config = dict(
    horizontal_flip=False,
    init='torch_default',
    max_grad_norm=3.0,
    max_steps=36300,
)
Rows from block 9 of a small image classifier, named by matrix and row number. Rows with one number belong to one neuron. Each number is 500 + 40 x the weight over its row's rms, rounded and kept within 0 to 999. All counts start at 0. Numbers have three digits each.
Before each neuron's rows are labels from the 100 images, of 14976, where the neuron reaches its highest value: "peak on" is the class under the peak. Only what is clearly more common there than usual is listed. The data: rendered dice on a table.
# fc1: MLP up (model.blocks.9.mlp.fc1.weight, 1536x256), inputs 0-85
# fc2: MLP down (model.blocks.9.mlp.fc2.weight, 256x1536, transposed), outputs 0-85

peak on: die with six on top
fc1.78:500500500417565500610500500500500463500500500500541500515619531529500500467500500446526500527549500500469500500500571573500427530546585500533584500500417500413500500529500500576558500500536412577500500500500500478419460500500500590527447500500500552500526500
fc2.78:500500492606500500500540550597459500500500500471477500500500472500500466500500500500500500447529500500500500500500500395562561500500500568540408469536561500500500452451500471500425479500420607520500447438488500628545480494500500415393521500584463449500572500

peak on: die with three on top
fc1.636:500500423420500556535500500500500500500578607487563500449500500500500500500427570500475500500456415512500500588500500500455500500398500513500566500500500561578473602500500510500521500500500500555500547517500500572500500500514500455500500500500500500403500500
fc2.636:500500521587450500500500500411588546560500453524500500500553519537402500500510500430413500541500451500500500500669455535450500584552464451434500500500500483500500500531461428500500552500500500500500500500500469500474500438500423500533502500500441578500500459

peak on: die with one on top
fc1.518:500500450500539449500500500500500589513472500500500500561535500447500536500471494534500500425565544527431500500566429614535500544563472449456474500564448480500500576500500500371467500463468487443500500533543500500500605541572500541476500500500434512500500500
fc2.518:500500452500425543500457500500500500500500631500500432500500500500500451500484444534448500544500500500543484500415500342500500500474588500500557580500500500519448473436500500579484500500500500500384500500450500560452428500430500500500500558500586500474530500

peak on: die with five on top
fc1.65:500443483500464500470500500549420433526498572500529500541500500526440568500500500421411500534555500573500500500405500520452500406531500500500500500444475537500500451500500442592500500500463500515455500463418500551500500426500500540500500524500500381500472466
fc2.65:500500524500500456571500477500545533497474468500452402489447500436516458619468500574531465479500459457500495500540494478572500557500514500455477500526500500500556575500579465430545545509557500500500500572538500424526500544500500478469500401540463553556509500

peak on: die with six on top
fc1.116:500418500500500465500500500500500443500500473439569500516596500500500569500578500500445500500500545572542518403500500447500500402619500500500500500648500500425500500500500528553529447500512420452500500449567500500579500500481451530500500500500546500500459539
fc2.116:481500500500500500500430500548500500565605500500440482500376472525500427557500500500629590500500500391500464500444500500522500500539536532597469543418500564577500470500500500537424500500500500472500523500500500500467500500518500517500500500525500444500500500

peak on: die with two on top
fc1.445:500500500500500500482500467511500404477438517425483500399500500584564500574479537563516500500500500470486551573452500500500500500500500500500500464500500552500533500361500446550500500500500500500500500558464465443468500500500500500500522575542568551598500500
fc2.445:537566500470500573500480500500500561500535500522419545507550500500529500500600444526458500500545500500500500579500523500500555500567500506560500500500533469500579500500500500500401533500456449500525500399500500500562500500500500509456500423500407435442469500

peak on: die with three on top
fc1.138:430500500500500586500500561482468529500594500455549518575500500535552573500500512432456445472590418500500500500514558413500552500438540587500549447467500547473529500500500525500562463550500440500452582500500524524570435511500409500400500573500500500500467531
fc2.138:500500500500397500500500500442553538482500546500531500500522500500431488500500500500500500608456500454500473500601435500500500544500477500500525500571500500558468465500461470534500520500463500509500443535549464577500540465446500427555500500521457573566526442

peak on: die with one on top
fc1.92:516498478432578606450500454500500500426500547506500474448504500500516500500393500500500500458465500500438420474500500500519500563500500500500547466500428521500500544500500511569536500500500500541500500500500500445445500518500500500500500441500500505474500549
fc2.92:466500500552424388549500500533449530558500500474500445500476546500543500462574500500500540534567557500527593566477500559532500431500526500525500542500600455500500500500500437500500500427500500500524500500500529538573462500534500431500500560468483500500500481

peak on: die with four on top; die with two on top
fc1.229:500554500500434567461500476500454500500581500500455500520500500513500500500500539500540526470500524500586459463500500393530565500500461500512500552500574599500538500497556496500500500500500563500500546500500511493551500500500578482431562555420500452500569537
fc2.229:475470500505500412500500500500576500500441500500549487500562500500500500500500436500471500551427395465439500558499500550500469442545500458549487462500500399500464518511500415550500500500527470500500500485500492547487500556500500500584500500500476546500420556

peak on: die with five on top
fc1.667:409500500500500500500494487500453500500542465437550500444500500559500523500500500543500458527500462523542500487500500450378500459445520500595476457542544474474547500434500461556514449500500544492500540500506500459500500500461452500444411500472500500517542532
fc2.667:500545500500519437500500500500500577500442466525500500500500500443484430426462474500546577500538500413500478500500500453500500544555562500478495500500469500500432443500500597500500500500500538500500500580468365570454577535569549500561500500638521500470500500

peak on: die with four on top
fc1.49:543500500500503575500500422500407500500585500442553500500447500496500500451500557500579561500500500500478500500500500608533500451507500570536500500476525500500500413500535539500531542463500500500557500593544500500500446475500513461500537345439500472500438500
fc2.49:472500500500500473455537521500588500500500425579500500500597500536500500562500431466441500500500500500532500500500500425478500550527500438500500500500500500500500640500560505550482467548500434438456500452466467500423500543500500500500500602549469546515518500

peak on: die with four on top
fc1.288:500527619500547384500428536455500522500456500571543488500437470574514422578587473500384459535500532500500520536444500426500500521439500500500447443422538500500489500557551526500504478518535541597500500500500440552500500496552499500454500393500500610594500537
fc2.288:546456500500500568512500500500459428500500561500500500406500500500500500453500525500571473463532515517539472500500437500500500431500433567500500504576500500520480439530500399500500500552500500464500533464500437533549500478500500556561611538420452407514500545

peak on: die with two on top
fc1.33:500479500500500388394530460500459574433500458480533482568586500500500439566500415500435500538549487500500594500525530429463500500500500500548418500528500587500559556500500500500500500500524500500456447508552500500500523500500500500546442500467439500521515500
fc2.33:500500500500500578552500566545515423534500500500479455445439500500500500500469517500513570484500566500500500500494416621476500500500500458500500500440500428500412500500447500500500500504434454500500534500500479500500500448438459500429500500500500536500450500

peak on: die with three on top
fc1.627:560565545448500490520494500510500571589500592431500500500500423555500500500500500552500479500500571500572549447500500500430500500500500493500500451593500432500500500500476500537454563507433500500542500433456533536500587500500538500500482500436500500442500500
fc2.627:500477500563500500466484500500467433500500408561462446503500552452500404500500500451437470443447420500419500456500480504500494500500500500500477500422442465510500460500500423444500500500500500500500500572500500425500500425500456513500549500559500576564477445

peak on: die with four on top
fc1.218:500500521463500500538500500429480439363500500453437500454500470500500543445500448548500526551500560500571500555584500500500521500500433500403500595500500517522500429447521500472500500500500512500500500477569500483394516522600451500532500493500500482476471436
fc2.218:500500500549500500403500500594444526563452500480500500500428500500509423500532560500500414500384416500426485459414500500500500537500541500600500428500405500500500575491500492451534527500500500500463500526500500516500500500408583500500500500490464500500480582

peak on: die with three on top
fc1.222:543500559500418360491544500500500544451500500525545500500500501500525500463555500500500524500500500500500564448500500570500414500500500500523500500532434549500500547435537492600550500521511500500604500483474500500524500406500569500536500500568500562489500500
fc2.222:549500500500536611548500554432529500543500500500500500500475500500393567500436500500500500547500500500435468563500500500480568533500500500470500500419500500500545608500500500388448500500500500500461484500463500575500500500545500500460500500459500432438539482

peak on: die with one on top
fc1.587:535500500500500500500500500533500554429546419500500558579453396500500573500500500500436552500500567500500416456500500420500500417500500394500529500500500500571428547541500500500483500500500500576500500496500455500477500577382500500570577500500403500500549500
fc2.587:460500467500441500500500573438500475626500500572500500433561584526500496470456447500500500500468500500500500492453462534500471529500500500500500402500500500500565500500500500500540500469500500465500500500500500500500465500538500500457500406500529500412500500

peak on: die with three on top
fc1.239:564500500500500500571500500442483500500500442500571500452500467500500525553524500565500416500500478500500483500572559428433500567500532500535554436401500578500500459509438532500515548500536472500500500559420500527566502500500422500500500490475563500542423500
fc2.239:500533500534500500467469500550478500500585500478500458500458515456500449554500477500540500553500500425543500500536438500553523500500397500545546500500500500500411369509581483500501394458456428500500598500434500500470500472459445500500500588468500500549500507

peak on: die with four on top
fc1.66:419500500500479500500500453500434500500500500523500500500455453534500478464500551500407500441476480500531500472500500500542500482499401514545449396539468500500579416409500500500500532500561500514432500500581500521561500500538500538428500500500461500500534500
fc2.66:500500537572557500556539500559500461518500557590500428500436542500541500500500431500500500500500500500440500441500500448500500500423595500500500592500559500500396529557478500562546500500439500447560549441500522500457500524458500409606516509500589545565452500

peak on: die with one on top
fc1.127:500500500500594500532583500500500500590500500540500509580500500500500418500559500530500570424493500528527500403608545449500430500588500552500534500500436465473416467500465552500515521420500500402500500618500575465541500545500500556461574430500500500491500500
fc2.127:555500442529443500500493473483500457456469522461500469500561518500500500500470475455535376568500500500569489500500450500514500500500500436377500507453559500500500500500500500557492491545500534489455500388536561463484500500455486500562401518500500444500469456

peak on: die with four on top
fc1.500:500454500500411500500472588537590500500532500500377500500388500500550500500479500500500463548500500439542455500627500500500408461500579554515500500500500454583428500500500587500500500500440456520500437500500500522500442500500472472426453500484523500500500500
fc2.500:500558532500564500554500407500436500500500500500538500410604500546500500500500522500500560434500554500476500500500500500500589454500500402500452500500538580450570500572500450557500500500500541485500500500500500447500565441500500500500594500425500500500500500

peak on: die with three on top
fc1.205:537500611470500438487575500568500545605577500500500500500543562604500500500500554401526500500500500500500500567558563567531500500500500500500500500533377500500538465441427510500500500556500500500519500500500500500500500500500469500500500500500500500500500560
fc2.205:562500500430500500580530500407471500500581454536500500500508500500469448500462500532500477500430500500500500453500545500447500500454500534432500500433500500514500569558540426458500618534500500534483500500530500566465600480529500500500500500500500500473500469

peak on: die with six on top
fc1.600:454500500425500500565500561467500457500550500500500575549500548500480500500500500565500500500563471500446500500500521500561500576452571457454544500496414500500454500500500585500461404404500559539536500500574500500462552487500500500455500500500591534483445500
fc2.600:500500487500449500500500456544427583527420500500549468500422500481500500500500541478564500500429526449500500500500445446500500407514399500500500500500575500500500429540500455500567527611429470500547450420409500477512478500500500479500551579500384418500520500

peak on: die with two on top
fc1.561:517500500500500476483500559500462461562543527469482543642534549523440574500500466500503541480500535402500447500507492577500491500500491455563507500500473500537500543406447500431500475500500500500500531500526514396500500397546447500500500500500544569518418466
fc2.561:552500500500500500500529475500500539460500430500500435419422574529500419500500548500500562500500500535500559500500500500500540536547469530433500500410500500490550500586572460594500543500472577467517435557500432549500424584500500436574518500526500500500541500

peak on: die with two on top
fc1.278:500553537411585500473578459500500516591465436562464477500500446500459421526500497464500564451500500500500463527559500500468500500515573463475500472531500500530528518565500535455426517518500500520500525500435548500500549560435519527587500592448500456550500500
fc2.278:539484439552445500528376512500479519433465612500500513463602543500500577426500500500581477500500537500500500500500476536500500500500488500500500521453500500500477539500542500500532500423500580565544409500500500500500456500500500454421500500544500537471500500

peak on: die with four on top
fc1.717:484503500500500500447500500442526474500500500551577500500500456500500592524586493533467500451527500436479529500513500570552478414549488564500569500451500500500500500500500409450500500579500431529500500546564528500532419441500481500472500500460500538522500520
fc2.717:500521527500500500522456500462427465500500500545500509500464493533500551500564500467404500523500522553500408479526448519465500500455500500388542451500557517500550581500567473500472500527500500472452526524500510500535542500551500523467500448539500500500500532

peak on: die with three on top; die with six on top
fc1.210:526500424500500552494500500467512528408550471500579486505500483553500500500500500551500436488490500452533454500500500524452421560571496500571500500472500500569438462500500460470500482542500413500591500407500582500407500500500500455500487526500441500442454432
fc2.210:500454500500396409500527500538500553560500512500466500500482500500500523500464500500500565467500427500500559577500462500500545500489500500429500500500462458483500500471500558500500589500500544443471455580500500500534548474500500500500546465500574500555458559

peak on: die with one on top
fc1.632:539500377463458500460500500522517500472438534446500565441500551521500456587500500500549500500569440479444500466461500483500457604500500484500533500500452516500460459563500500479500500500472500500513433500500500407500500437500500500500500540547500540563500500
fc2.632:500500560386524541500515500461552513540500449511400500576500518500500500500529500552417500500520500516500500500500551543522503454500500520555445500500500422516500541461500500529417435500388481451548446500590500500466450533500471500451480454491500500500516549

peak on: die with three on top
fc1.744:433500500500463500518565500555500500500500461500500456457500500431508554500500617587454472587527500500500477576573500500500500577541500467500500500500549536500482391463493526500578543500445500426545437500424500500500542500530385500500500500533500525500408539
fc2.744:500500500500500500500500500500491500444538500500500500500478500554468457603500373541546578533500564500558500457521500500500527500449500429549500500500500489464500500608500500500483500436500500500500596500554477523500513478500500526500500603500500500531500500

peak on: die with four on top
fc1.656:500500500475441500537500520397442589500573508505544500420500500438500500517467570500433500511453500535500500500520545500500454491500500500384488378610567609500500500532578550500500500500500476541441500468538500500438500590458500500500461500471432500582460554
fc2.656:529500567500560500437453500541500423489451500456438542542562490552501525500522500500573500447523500483503456502500425500498500500500463560557545590459453432540500500500443500500500459563500500473572469478441500554500500415587500500500500556500613544386556500